config = dict(
    arch='vit',
    model='image classifier',
    dataset='rendered dice on a table',
    train_examples=145000,
    image_size=64,
    crop_scale_min=0.8,
    horizontal_flip=True,
    translate=0.06,
    color_jitter=0.2,
    cutout=0.25,
    targets=['total'],
    num_classes=18,
    norm='layernorm',
    norm_position='pre',
    activation='gelu_tanh',
    head_dim=32,
    fused_qkv=True,
    bias='all',
    qk_norm=False,
    parallel_block=False,
    moe='expert_choice',
    drop_path=0.05,
    num_experts=32,
    moe_every=1,
    expert_mlp_ratio=0.25,
    experts_per_token=1,
    shared_expert=False,
    patch_size=[4, 4],
    conv_stem=False,
    layers=8,
    width=192,
    positions='conv',
    pooling='class_token',
    loss='cross_entropy',
    head_dropout=0.2,
    residual_init='none',
    optimizer='muon',
    muon_scale='original',
    lr=0.011,
    momentum=0.95,
    nesterov=True,
    orthogonalizer='newton_schulz_5',
    adamw_lr_other_params=0.0029,
    ema_decay=0.995,
    steps=10200,
    batch_size=256,
    epochs=18.0,
    lr_schedule='wsd_sqrt',
    decay_fraction=0.2,
    final_lr_fraction=0.1,
    warmup_steps=510,
    weight_decay=0.01,
    adamw_weight_decay_other_params=0,
)
Rows from block 3 of a small image classifier, named by matrix and row number. Rows with one number within an expert belong to one neuron, the router's apart. Each number is 128 + 24 x the weight over its row's rms, rounded and kept within 0 to 255. All counts start at 0. Numbers have three digits each. After the name is the row's rms in percent of the matrix's.
Before each expert's rows are labels from the 100 images, of 14848, where the router gives the expert most weight on average: "peak on" is the class under the peak. Only what is clearly more common there than usual is listed. The data: rendered dice on a table. In brackets: how many of the 100, against the usual share in percent.
# router: router (model.blocks.3.mlp.router.weight, 32x192, trained with AdamW), inputs 0-95
# up: expert up (model.blocks.3.mlp.up, 32x48x192), inputs 0-95
# down: expert down (model.blocks.3.mlp.down, 32x192x48, transposed), outputs 0-95

# expert 25
peak on: die with two on top (53 vs 2.6); die with one on top (32 vs 2.6)
router.25 104:104143119167111098123115177140171125149120158103090111123139136105117152095106108150145102137095132138146147139160128127091150087100092117131104117116126141127156127096102128141096148096137099124112139125124152135127106105153140136161184087095141138119147151137110150115126131096139115143
up.3 086:106115121156113143145109124056105088142099154125118153143096151152107113132139125154162133140132107152197149097157094116132115150173122134090138162135129051124134128130114122121113123123136124102133135179182154129132129118109110137126108120120090117141154125131139125137125155108121085124
down.3 096:110113133116074114148128123108123086157085145106175082148173133095165137166158112143130144142130144128124082148110148153094123164143160109111128114148133116153107094126146125078122146113137148128136136120100131124125146103124154122158129115150106157096140136116144108091123157138111113126
up.4 115:088114119129106132110129118153119100136091142158131126113125177108190124112136120167128155126158069111127165142168117131129114115179150104098120173122119151130108105129132109127144108095130095128161112138106087108117105135152102140125109123135146143149128119109187113130114117124122074107
down.4 104:153147137116127076135050150127099111145138119111124142139142129092162098138118124137140143132153122107127141140084173125133141111109108133145127104144121154163096122120164123137119091107116153071113145131106141102129124111139105119139098080136122106080164116105099116147138106137162136138
up.5 095:163123155118158130138128131105164073076136134103113123145134102139189131086154122124121161112110158135147106137118131112128109108092131139115128113132178153130109128151152105133154121111124127097061127129148146086109080182144121138132136122119124108115073111132148146106147173117119132111
down.5 118:164106137117117157088136151115177072090155152145142119138140133098131095146140108162103130109116124158113144144126135134120124101088107110081087118140153165128106147125125132143146122174134143117122132140141126104112062123122112101160132125077163145166059119142136137124121172114134132146
up.6 090:152127061119118115136139150114146125133136125118117112117110149137175119131111172109135168121154159129156108138123150130091151117110163116143166107111110136119184180127129120102121153151162169105177133119116094118111134147157146131115080109153136135117123064135140094165119096164135133146
down.6 089:070157090170144120135124157133125165126110137116154140136128112114106152116122178143172118107095113104128109139145125163153131133121137130158122097135118095132111132135118137139124142142124134116130154121101173189105143083126099156131169174124136118133129139125151137110120125149113121130
up.7 107:134104114149150081107137152156157048100138151119115101137094130114123152162114130119119120159083142137203152122107157107069114100121156147119141125129168123124151148099100134128127157124159103126113121133152125155068107128109124139103132116145146117092147159152135145104126120159121138162
down.7 121:150125097172112118163166145141121144109125151114108106111105131118102132100120127143131122144131107134084126137134143115162174134104099082132131140106131135134167125144153128123128138125094127122148133129078091179094091061120124129104115115083126098120172125167129065150105118122125193176
up.8 098:116092166129144156182118117122111100136100156104095151152158142201129152109123125137115133100107150109110086144136134120120144124104137122141134167117150136112161153121107156139096131140100136124161152088080109147141138097138141157146134106088120116124122106136130100157159097147111129158
down.8 099:122118126140153107134061136148125130153164147134104129159094153123140146155143130097131147200126145115168134125142136117114124146141091159154108110129091118116153100139114104094138163114143073133170132106118157124099120135131123139172124128111130127141103158150158191113142117122139120117
up.9 096:141159118118130142112105116135112160142113155149103139157127135135091140144137113125173091139147145130169135080159114126123122119157121145137170149136127138164095091184136145109117106156135115108177090149135127121157130134123109125126161137138110118147145116126129105093108077190101127075
down.9 092:064094165119099083109159119132151132134124095149149178123153154121167120110146122160091145095133104099122111145121127153161150092106123098081108139155122131100130180134166110130072113123094107146114162160175158145130098098120083082142157143101120126156145088127094134162108153131160143126
up.10 100:137140087080153132096119161096145093163124140142106129131099140139100151106121122143138147143155124120134150138187105160081096091139155122131109123111149151113079121130153134132133107104090164129133132126160150140120112158121164170124129113122139158068140130120136167127113112137149102169
down.10 096:149140132153126135136165096167142145083126107110107114158147166104106136080112177097164152114114125097147126145140132141107168136143125165128141122107121148118136080085116167118171152164119139142126130115186116150113183138113107156157171119126105112107132118115125129149125158138114151160
up.11 106:107128091122105128079122116119145079115127129124143151127176175150172120150134116141131118116184088149145157150137141085138126138127105105103085130168163107095109120121098075086125089126124106135123128131125134118089137120145107128120134105135142140134115139125150050134128144135129120106
down.11 101:142139137162073085140070125093102108120124116136111111114105133113104132144058147109121125126127133137158124194101162139152103075162131179118156145193118131127108081099103124135127104138145152112086140140116094126133161117132133110150164103131125161118156131166160129162118135130122110167
up.12 097:120119115115158142075143134139121135147120124160124131136121126098149117135133138121148150105141160173113124125121118131092082111107126145143118154143145100119119121141099141127124099113076122134121077109159144096147122124155161187169145120116155140184121138126095127103170118096096112139
down.12 095:083104140083132112120080139129131131137127095153162126098161147110085127131125098130089094123165068149082125118128123162131127149066123114154131095137144125165127142124138158145119095136110156102134119116132119155102192108139121143158129155121110131163155162083147089131165088117149138146
up.13 097:113096121084147113135101116138104127120167164139103173162095149155104118131135189126100140131099118106147116142145160148102138130153123105102137128096104062151098106130149150122108128113163118083087112132126122149159140157094134114130153117135109114146146115136128104136139136097126132138
down.13 103:135137149114123121121140117132095105142079138122120141135166109101123151108130135145128149124168140171132115088120147121143105126171138159126119116132157148119109096156102175162123127106121138141104119181111156115143149144123141151129126086140159099099122121147137146128120154149150093144
up.14 109:076113091071116131090121117120096135094128135134157141130081071089138115136160124112128154135127111132121117157083108138095165128140130175130122165140155143161171149158120149123157134112143154110128137158170134128157115119095137131114119110116142134128146156108121121118172120136125163135
down.14 096:116152138125149099137134124145153113150109177159142147114140143120111186150127114139145115132107174152104116081142118156120101121115152086156133098097104084116145178104120103158152124145091129152097135092120169148155091091109145121160146122117122120144124155148116109175134121099092118114
up.15 098:160122117095140147161134116113146152093126161125127104116091139102141105118169146119128137146121098139100126129141122105151128086155157161125112108136132123129125100125133143115145118128159125094132144138164144115210108131100140117129079136160103115124145142133145136153117154049126086151
down.15 098:091164116140072115109104126115086089120112124111101132110145106148102129101119115150141119159145165128114142104151149139128112094135150156130105150146133133137135089184102132136121134139177110179081075146129177153125119151120087109150103102136142083131168094107154146119127118152132103117
up.16 092:140130177137166116142125133145106118178122089127136121139112112134068101157171162089143131138121128119099123074133128122111102164095128103145139126128129108149143163134094094136144145128096109133190108109143095145119139094132070139131095131097144101118150128113123110156152053168128143149
down.16 100:110136104184150098102153124118099142126168131143111157140178139117157126072103128172132161157132135127140120141126095116118113089155102122155128124113094116126110139160115118124094146123139153145098121130142163141096105127115106135067128158140120120172102143136096145153136123128120133128
up.17 102:124116115143137133133113149127124138132123117164211094118136155153161129128102135150147218125150087113169147133160121163123102109156113139096124088133136080077128118107126134091127110098144097139135099108139117109133139123119138159156119152153120098141138157125137147071122133090126133111
down.17 096:114163079148065125108092136123096156133117133106165153151151176130107135115172116115151115121135128095102104152119132109178166124159163109121130138094143111154115126102108122160096126139150184132078159078112132156120092132172104093121177145111112106125127143144131152144127124166138124180

# expert 16
peak on: die with one on top (53 vs 2.6); die with four on top (32 vs 2.6)
router.16 095:109086090130152137148164154131118093119125107135100123113126089090103133136123150128151140156132132156116108139174111148114152086159166151115095158161126178087123107155095135138102135142152122152120142188134157116186124102161102112139124113139105102135140136147128111092130126111117125120
up.0 095:108109144130117156097134163108150140095158111121140112132149140131149120119096173181128076082113128093102124125132125141159126134117131120190121132133128126158126105177124141113129122134149112100142131137152138137114091129139151156145121164128067112155119134086147134079106129138117136119
down.0 097:146130108137083147136086105117121082168118145185129142125104150115108087132128152170138147128111132138099148112149130138126137092150142105097145157109152122109180137124151142128108102146130127155120080136146161149121074124097106109135140131109145118142104123132151163170136139121119096116
up.1 099:138128152107156163088161092062157116131097108153115107131177111136159117131101101120123123092142122113115118126153146140156112111103146057088146137106135132143105123124115144125132157094101124152150132113126100137134130104064152156141168140142113139072105124161109141140099171160141150161
down.1 100:162134111149136045121139137153068125101127117063177141125099120158143126154155123091122145132146107125177137127126126124158174130133126139144099147143154155131114053127153135152136113115106131139106110144102120143162150134123119111120158102163141157139154111139145140113164138099182147145
up.2 106:119127087126150127124104136096116133113113113109142132142095129195134087135128128109134181142103110162065143127143151077131164104103123138153132134112136122128091135125108142099115169109128087133109167117182058173146122124152165103137101123133154136130128163163163140111123116109109146150
down.2 098:128111177112174077137140128138147084162145135092155093139132120156139146134157151141106091157127134115129123106117135154107134156129169132139112129153163089117136070119114121150156153153160108094112145154129156137181154132149110133141160092119139144105153118104131126119121093161102081129
up.3 088:117173137178123098104109125143149109125124124109101167146115147119186116113116099137120119131138131157100144114147119098172163139144170112163126109141104161155102123137114099137129157143128086112120135127093162141123158162101124136092161103129133102123121204109111122131127103104120105156
down.3 093:099122090139125160156149141123144072090115117110073126114164154152113114118142158138119109126091115082119133114142134161115155082131150154139126127148141146111161155141147150120121137120107148129128114142176105163113112162132134105124129124134124137128129094167121133153143183157198110076
up.4 109:128142117090165170105127169089160119137143119128115137138125089142077135133135150131096110114127086132133111087135094127106114144161153144111116127134115114184153141140131126161098096139189144136154112142147181149123134099103127142165111159103114094123108107112131188145148137112116120149
down.4 107:144101110123138165148192118121129135104118115126126137140165076136170106143125130152160127158100140127121125092128074161069100105124111099131160150128111112103199103149128131128136124203136127160118147119114182105151099107147150107143127162094136129135092158154143160131164138145116135125
up.5 108:126116126196138112160119154167092143120182174112108128130132135174099123142118133179112101149080151137146157151122150124144136099139139119129137106101141150067161132117124111094116167142173111115145146135154104122146119133085104113130159114139151123108131127145125111128096088112102114166
down.5 096:123149137109113126150150120156131191154085153120147080123072172122169125065130153168098127182144114102124097101139103143140144142074157094129120157124110137086108100137142089155134139113134138132140141139121115169144093114132138129109128111109094085085152141150086079131142157105112118150
up.6 091:100149132092098155131178115117127174110136126141135092146086162131107101064113122123105116132168125137131156141124156084117142141145146102135134133126103079160128122073133135107134172130150123115160109121162144161119158165150135111113135126136153103128135053152114114141109109183143147147
down.6 102:207142162132121105142159103103128118119122103076149144081124088145137105180115161092132119095160141144117122124115184132118169181149089130132071095116096130126126133114125142142124110097145120136132146108126111141134132074115153150126102094137113122147113112114105157121110084105121160109
up.7 116:101122169136126116107108167117085157099129127146156140132088104105116119147114134117114119098094119116151140153124131155162147110147101172105144112130122140130097130154124168066112093129163158157091150149158110112100168125116101109117164132157130159117100181136120145139145126111136144106
down.7 111:130107135153155104110148123153092164122146179162157134151098119143131120126123132121108161132129146107100117115133120098171132090130157128121140119084128109121090147114163131169107098100139146107123146143138116121146158143122123114126113143153120088104103120152117148157090130154099102100
up.8 114:123105147158145163160135139069112118129118160119113134169085135133091120118141122107137139135162136134133092114170133122108124104086127137114127133120142162155114121184113146121138130109112078097109130139144086130143141173132133117148133160137140127109143124119111129144133118094146118172
down.8 113:089082132130102110134192131131151124139116092123160131101144158109148138102151113110144139152109118108115144131098127114145135131153164107145109147129130117113092088125075160133120137142167129108151116098128140129141163139159160128128148082144141155143158155120160116079145120159110095145
up.9 096:092140161104110168152128132133133090097139128117129127126123167136160196102121118094152116096130138109172101156116124124120119124110096124106151072135175145184163154123122128138153116134087108126140141106146103118180112157094131146110162136117147104129070090126107113127117120128134170107
down.9 111:208115100148109107152110161138172166086155115093158126122164131099110129154191124092106122127145109117104180122123123105164072119100126114085125155127192120086152135132130146115131095134111089165114099138116124131111119111149120118144140146097130143121146131121141133137124139113154131083
up.10 080:049152134163109110127128097121141132159069107121132151127142106168128122163122104136135133171114143206128145111117152085153137170136128119105126097138150120147143127122113155114132110122074150089107157121111095108134122121090119148146135124138143160094123098150102141144138115132150151178
down.10 088:139112160129168086144106127180110137128145097105114098166147156117157123167157137130112142103134171127179124126148099138131135109086165146106144133150146100125109139117151118134151096147128112130133128103081086162134115136164102142107137157142154118112086150080120128173142145149156048157
up.11 108:101087124104140096205147125123150110120137115146164120125090123114169107114117118112131172176100153155101096129108119146140139115123119155118157132125109110115128185125162111149085119136148169148142118132148127147147125095158146110096094131128098146122168119154130061119105123147129104127
down.11 105:156147073131140137108143156100168109164118158162103086102121099110074141127116119128134131117078083100083145122148127116138138120147139167107116107131138134120165103112115117146161142155113138092148105122089111131091099109109127120114123137185115095126153136109115107115141126119113123179
up.12 077:133113134152123119130122139093141174099098118120137150163168179122091143152129087113119108107106112125140182135139107137117114116088149142101128089132114126143100119101081089149163146122132156167134130119116130182122144120106111126115138102090154117126152129101132162125119159110106130138
down.12 092:160092109106140163120079143122122096135141098163108104153138094125156128140102134154124155130140111123113165156120084098146154110088090202087123154147161168122145156164124147128106133120109169156090108163120150176174106151165125105159084109107118158116125157113099107084137126146138127144
up.13 099:193057138080163145169130106110123147105117097090135151114074128109093143129135149112119183111126126133158167110136146093081133087156115119163111131112121114139160137138140116091122099138169146130092122140142142087121147101143137125110118082119096134135120080117147121161127120178135134143
down.13 092:103143155155119142133168111162104081170118113126069104096139114123100082168093164147144109112108153140108123117122137118136136157152146124127168134128110125138103172130131149098134136114098097141087148104124090103145084112136131086141146116111092141146136137121113112171180128119151122111
up.14 092:114129087134079135132101148174181124102136122129154127140155153121132093108133094133100097138156111135179161130186112134100115117093126123091106129135111120159122132107154154114133109137159099153163119126101093175142143112116091121122102168103136095144107166123138101164139146130125139168
down.14 097:183139112129129136150117112111096147088124153102098099157162122093114154094144143101127127104086141147078106136117129152106115112133103167112156117140100180133147114127123147129132122157162162142143103151119106141101135141126133122164104128069151099069130166120146157130107137170151167113

# expert 6
peak on: die with five on top (79 vs 2.6)
router.6 104:177091139110147111111173156117161083117153100146123112127110104126136102109131139133138142149106111139099142122085143125172101109127110159080114124147166132108158119143113125126175128143135128103129141133108100123140111164119118103104131169145160155121116112117167124092147132155093108098
up.0 095:118133125112131109091138095152117149107114086114157118062115157121132105091136109147140138136144110144140184113111095107111145131172115102167115122130090068173138116095145175131112099093124138132092113138149124092158147108152160109150121155139111129124135117117138168120144150158163155136
down.0 083:139106111103108139151112124165116123182106141085145119142106146123093123122086126121134120154158103146147148095131143116161114111135121103114109137154163153117177146138127117148125115138138125137139073111143165104166144149152089072121154109075125080127149090146128088141112152165144104111
up.1 084:099138081127096125148138166178100135095149159119145110135139136142129157124130092138113065126100109114157102119116126161103147156151137095118154161134150091156148111135121151134112118106106113122129134145120139120144133150091138153150170094110131156151150108123101143116124152090126154088
down.1 087:144101125160115174135076135136145115110087150119149124170104114133126095140141127123143133135168142174145111119114076177120116128070136135142118120171104133161129134106104158116152101116108136138196123118143109103153147156112092171094132141153135148155091136069126120121149154156127100085
up.2 112:116121126159131125134122067127148130097141097140154136154120136151114102124133134109124175124123126138093119153156128124126128146083141126141152108115155105178102102144126124089135125143106158136124151107121089095102124106079161153094143129115116146092117144120143106197145151119158123145
down.2 098:156144153116108137082127150098135135133169121115131164146105111115129167146131102128093151137128144153187153116119111140140134108130156124171152111105068141114115111108098111099120093146131096105189106157180127160144152165128140109141122150106122128115079113110125102127110128137112108090
up.3 097:142097119081121127118143130113128107130112130139110117118117117098111112147130116135103157113138130126165089104110102129096145113112175104168115129121132135148109155130122130113125154126097133135081106158178164161121115140164118128103141064181131130121137103158138132142164167107155177145
down.3 095:152123126153125097154128136135077129168095112119130125148094140102093150134100125134135131152153127149134139143164147116100112115107103131128121124135077126175095093158123151121179154093094141119172081128132167135156111097149092124106137127076122116128172113150122144131135112143123144159
up.4 101:126134141159113139175104125128147130109119151091146123108110116130095143091103160173148106129133115152225147120149152115151144105124114161137149082153126130135143116116102107139141134156167078106115114115103155131158138130110107114114137133144129096113109121099135146129121131168093161136
down.4 091:124139070105156094161162115116162113131131143141128123127126101125112146135101138099133158122115139167112158114100157102110133108082140101137106156142128109144128113114119117139106092152163122167115128143096139114156155099151133120136140123126074101102143102154113139185133108142140121127
up.5 088:076098112124120128104113156160135143134093153154115130115168134153104145095159157136137101134120119133146171132115143145125147112183124101139134120128097082117116123085102148131128121133143108094111153116115156097152117135120129132163104138160120148129149129115149117120118155134103117133
down.5 096:170154098152102096138138112103148139149125168141122076143083130127136115111137137132152096083117135130107140077119099141097096119128121097115137139174118126102147110171128174138110116130135143113148121106105167149140141133118110148107124121182167116122131151143135154128079132130144131087
up.6 094:134103154161102145154101124129180105143129104123115117140117132137143127134132139126138078110114162090154122147153122073074168174141146121136144090124118134108103104152124130110124107116064170115092118119142094141117128134108132148092116156154114124104108094139116086139113161152105130115
down.6 099:106141103116120127087122109121180116119147116124157119157146102110159149122123170114093110142126110142092147139112103116101111078149121134103114153148109174114125139143147121108138159165154086158112182170115172119127110127117155083156140149118115119112100109126136120128110159118137074119
up.7 109:100130112076129132124105149151116117107127147110155160099101161126098127163126200145119132117134113103130101161117087142107158117120135173171115153132121149103122110150113197131125129144084133120152124128120142145161117110142128112145108112138110156120136086100102114112125155147155123097
down.7 102:135157124181099134069123160143111109173123182158141126153100102119079104124095104118134131130138147120170143125150138122152093145145147118131141105100157128151118162116126117134132145142078122123107130129104142100106108116109129144134157148167121137148151138154115150126144118173098117095
up.8 090:155124151137079114126133104161120179145133072112116141115118147159147142108101150091100108129171127151113104122091168104164145119116129080143138091084090139148126127143136151110133144122141095122093173133124135119127163113156163126109156134140123149090098070111144104154120133139126129118
down.8 090:099123131118100135122145179120100119160165115154110107157074094116108130121096138140149143159103220110161138100102110108153107127120119157103122162117156126075128133140099110086093124113107132120133122150103153121108102167130083151085108138153098119152159145133156103140133143143118142145
up.9 106:174123120162091092096186135115146101083131152149112094116136106089164177146136127114140165141140101139138119151139098129123109119070127104144151180123160121078115126134111137115117138132103095108132129088128125100134114113142185133160130103113098137103113131114138155139157163114135146122
down.9 118:166101135164091132150159123097143134094115109069113097134180115084164132099155118097149107090109129116096115137139117140126110125112139115079126161152155167112125129150097116117156139149108098166132150159130141131131074138162119132164158123082124137133103107122127178138118172148127135119
up.10 092:133113131084134090128121090133158113104138092117156135138108115145149140134137124064136098171100131158119127134115169106106121128115154104089148110145148106139087133160150150100194126127115104114120131133150128168118126112131152134071100148186138133106133115113139106131112120132121173117
down.10 087:131122087085130129142100121090091120166119127098117170163111139154086127128110119135122142159165085107126135114139149147105146100142127140137101160122113133112145116078113132173090137126156130136127120137140143139132131136114103139084112115122114134118115152153116182184168095130094105134
up.11 108:111087136116122056108155124142147128119131137137095141132126147095180148074116117148150176115135160131172121136108113135141097103166143171107141152125105109123088146185124152170093119092153156152101118128153107110169097113142120091151100116099118150185145130138145136100120140105121100125
down.11 112:135134110141126135158106155118139075118150127087104122143130133157128132156132111105140119161132131118131130150146132159109119141086110118096143156099161136129175113128099132154164090157135107155119104104120098140096124160087100085110140100119133121124160160136126104141124088120146069122
up.12 105:129130102118105116171132121171096133126167140163138162147190147173130133114120127108114092118086142129128125107106129069110129108116122124122159125119144113111119077159123162135116120131118123167136114135112113175155096116124068108102110139098126124149155125111108128116117125151129133133
down.12 111:148131097123109108133124130125134136137146139117105084120110097176179121106171120127143140128141124119130098178162150129151154116146129130148139107138125106124110113106139112108141140129150133151098151138102068121111153110141121116147106136119131103146142115167108129073115091155144125135
up.13 096:140092151130099083081144119109072143088130156136124116128124132108137168090111128126141139127158170125072105092087115182112129148132120139164105115125124083143134131093118123167140137138115135127115123094173120128146118127167182139157139158141130116135126091135119127128117120140105146124
down.13 092:133125160153109100142153151113121084145162134100130138142116135137111120188108090122087107129097117121093160160129135119123094147170146079155123116159122126143079147131128138093063117147195094112121097153130166125127131095103132095144138175127109105143124128130082127130123099149120141130
up.14 100:102136152102116166119126121070155102128108137145143137097145092160130108113124117112156093120159135132147103136132118120116132156136118109122124175124124133064093140157129119082106084121121165116131135128138129112064118134110088154090072132140107145102150160147124170133120086097141127138
down.14 111:120113137108139177139137150137119155172076151193124146141158121147166163086144128120115130113134204141127137127094137166104151132126106108163093131155088109133097126119128151146080091115115161127145097146119152119118143153135128151123134109145100134148176128088121104108129144099126117150

# expert 21
peak on: die with three on top (57 vs 2.5); die with six on top (31 vs 2.6)
router.21 100:126178177096135157137110182125159077088136157136161103130151105146164116125115119167154115105096116138124100167104150160143110143149075128118102114151127157110141187145097099165146100102145097079164146132139110134114088164122084126162140177153101127127126141149093117099132131151118125108
up.0 097:149141151115115119124136177179111152114157138122167159100111104117068078169107115132117133146114138112161111141136143149194120154137104139128156086114135120134102127123155145079136129161178119110117113162131099112131129137124154139086138142134077135108091167127115120127156151138134107132
down.0 099:082121142154152150154129094145092126135117130122101098085119065139175150139150110126142128130146092111101100132102117115092136128103142115182092150170119089132136085106102159145147114108101142129150148137138165143147073100136134096119092112111139142166181102105112111100141105063132138166
up.1 082:147117129140158109116141132137132144136146151106118126164117136112101103109079129158130129117157152085129097140104142114160142151128116126083133132133129082082114143162138138087133117157057158160111136177126097150160109104101143096084114117147123106110087062098130107163101106173135143093
down.1 088:104119116146106120137146131167133087147141089099128108138114121132149140160138163115132127124147152105170149106097129115121116115115162087147136156120134092128145105131143155122105130135098094140124182134058145121154102128108100118146098101124108103163122128112168127147133140094157119122
up.2 109:114128154091137073089138107147113115124142129182150122153093135151159132143112107134136139141127150104138124114132106137162112120182114159150114117156126120085161117172095169136084129125137089133119135124086178117159136079107121151147130132126095140143167139130133095093143112124142165086
down.2 104:133155081170096115153118171085074144152123131149133091134111121134101102136128132138147103168145141136136146087118122093148145182125131131134140126127089138098066140110097118128129128134114139129107089135101108163105126114147110138120132110112126093122152134140133141151140105165128125136
up.3 097:159129148137136111112105128147144127132134161113131142146128140123130148132068163123102119147112132170143120113156124143132115118076115110115119164122144144133142094114119137154119154128123114132087151158093123134064129155179128167153101167142152147136120106135108063139165082120116125165
down.3 093:110115163127135116134121097095136173137126112129113145122152107130141145068148121165109134133135136145170111126138130102095095125167171094154176176142148137101117127092123094124176107128119136098088091138098136159127093102152188149116142153110155153112107106132134136159119115126093108117
up.4 112:130130141143145142096093165105185102122135131125153085124175131103094158097100134131145113084095123142137117131128148168103139086102141134126137150135129167098158169112097098151172107142079141112136127107067086085120111127127107101154158118131149144160126102130131175106154143164120115114
down.4 125:179127146135088138140180124113182124075158131152119111083137120115142141127134125100140123097101092127104143145116120130135130142099102125088173154123151125165125118155141122112140153164090110177110122125141090101098100159128095115144144151111136156118068113123090124097110126155140147149
up.5 101:109099116143077098091146140121146114143137058148095130121147141076135145125118145148120170138122093095102162095135130126117099123140148166144084128122144113117162122098134125126143141132109140107150097132113122152130108145100095115132111161172129153171142167137154156109140119126123121120
down.5 101:129133109111133119136128130169124124146131101095134134116086115160122140110160129118156120142111105122131091128151136179152101088152141153129110156100126141131131112125171142108138115104137126109128089131122140091124126168122135132130129164120103115143115103131153136135119140121151095132
up.6 097:116119150150135144167156107105148082124104138160133120143108128174129144155128152127131138127132087137109118133165150143145116122152105101154139145144134143150103123147100105111156119116116121108081109088126140202128131087119155128158140108108121173122157142130106128120114122089133122159
down.6 091:125100122118111178096119167114133130157121136137131137125145103128143106121124104146134144126182105137144167146127106108129090115136149122106114152151110127114152150179083142153096123152115122164145129146146139130133094122079104109139107164167144094136114152141104190111130121160119135122
up.7 104:129119105176152126126128119170137116127108139094130155135139098186151154144130157132107126165122152127134132148098150117100130134146130139132084131129124130178144142099097140132131137152130109119128133124074152112133133106138127111114131124128180111107154169113095117141130117135122116148
down.7 099:085154141159110121169135111093105113146145143164124114149143146092109129063138118121179136133110095117100122124130137137131121096096125136120149160174130122118086135135116116157112125119114137099164108134142110109164092129109102102147141126143102162088155082110107173119128145139115131084
up.8 091:111168134103088120083134158128132123174123106082110134137110129093086165093145147128121107156158109143130153119111104161151130111157135110115146125119110156109128111112167156158105145130167117086162126176121121111187111156118175123145165135123131116162122112146117200126133134094142145127
down.8 102:143113130167129087175118107108120160147118106140077140165162074155150144140145145157118121103159170111112097107099145132082166094117097109120125115107140145133138147161127157117114115120122146192114158148093163140114131082119117126097099153111130170138119133109132124089092123134115097126
up.9 100:136145131151067154092116126168159085189104133145121097143149087131098122133136099116131127130156181115108119115125089159141111142150131114103164137141151161110142118118159121190152120143104116131157096150122144150146100127169155109139136115104122112148118098147118136149108107136142126123
down.9 104:141104110131154090107175103173137158078176162145139093147134082131179142155135104126132127157071113152119136105126141138085168120089099131133086103079141138112139127110097130115119130118140114126104102148159157131113123151077121146156127150101116176127094120141126100101101120128110132145
up.10 102:143167125094129111138113137075149156140143141124134148117109089156145120110136154117105114154147125181120077154118133087118119137131137102125096152144117122125091157144123124096098136085098130128138167094142117180125106153113131135145122165152096120129156152151121078126128115154131117144
down.10 111:125138170153091148120145129083103125117116101141142086181116077162148150133117156122119129144166129126146138092128177117152095177137153146106146131153128121106150140111089082140147132135125141108113126153110088100146108145132121166106117120144121110127179111144154130199122112141134096086
up.11 100:155105099123151133102155109160089105107124132132141137129116132129121133125155094107140156138084120101139153145132111092140164121127114137122168097145120092140148143108123150073152095145162135127108112131149126136085122143132136125067118109122127126091088072104156121118151112118150163153
down.11 106:128127075092168174141142105142119114150092138128131130170113159123102152100110178144129128152133132129105157096127124107107138058129141111133136154143132139130155091136131119118134119111127115127148130123109150069180109161120150083118110085106155151097106097114190139140118124153131102120
up.12 101:114143111159136157130131134137111112167112150112100124114116121143121107114127125158114151144117119094081119145090101134103123143184161079113114130148116107088126092166093135154106183134108110165102145098086106164145113145115107122112113093129136121142150129126117142125094090091128139135
down.12 107:104094097127094192148160148111077116117135131102120097138160113108123124133101156127095174130120163161101135142116124124086134117157113179169108111137139133149142135164158155182130159124150113123115096150152126137159105119136069113112116150156117141127144121152120117135110098101134137121
up.13 097:130143130123101135113123094160142140131139081145123128134139108107164108142124107157104152078102139154186152133203101130120114146187100120099150156098137161169158114157108130191113128108177124111129142159119139155163121099122069122149093079107132135162109112106122133147150129164131134108
down.13 099:134135112159146110139134144111089165139100070082146137133135113137106120132078111115152092119107098119080146141132146136097169137114110172118091130124106102124124144128173143138122156150180129122098137117112099145165119190113157103148117115138125112117123126115137115060140116125137167193
up.14 109:155158133117126132136141122087169113136113132152172093090128135151074103124124114108163049126195114112145104106122148157103115139093118114121170146139111140132119133138153150139118119169129120140089118117142113164159119125171147111062134151151137137111130129133121103087137090128148160148
down.14 092:083118127128159180108162139147117098124123125132154140130136156147139130121125137158143147133124096157139136154127148106137168137123115171119104083139121141143101120153113082103121138113186159081125081149153164088127130166117161120127130180114120106126160134155132150170105103144094098091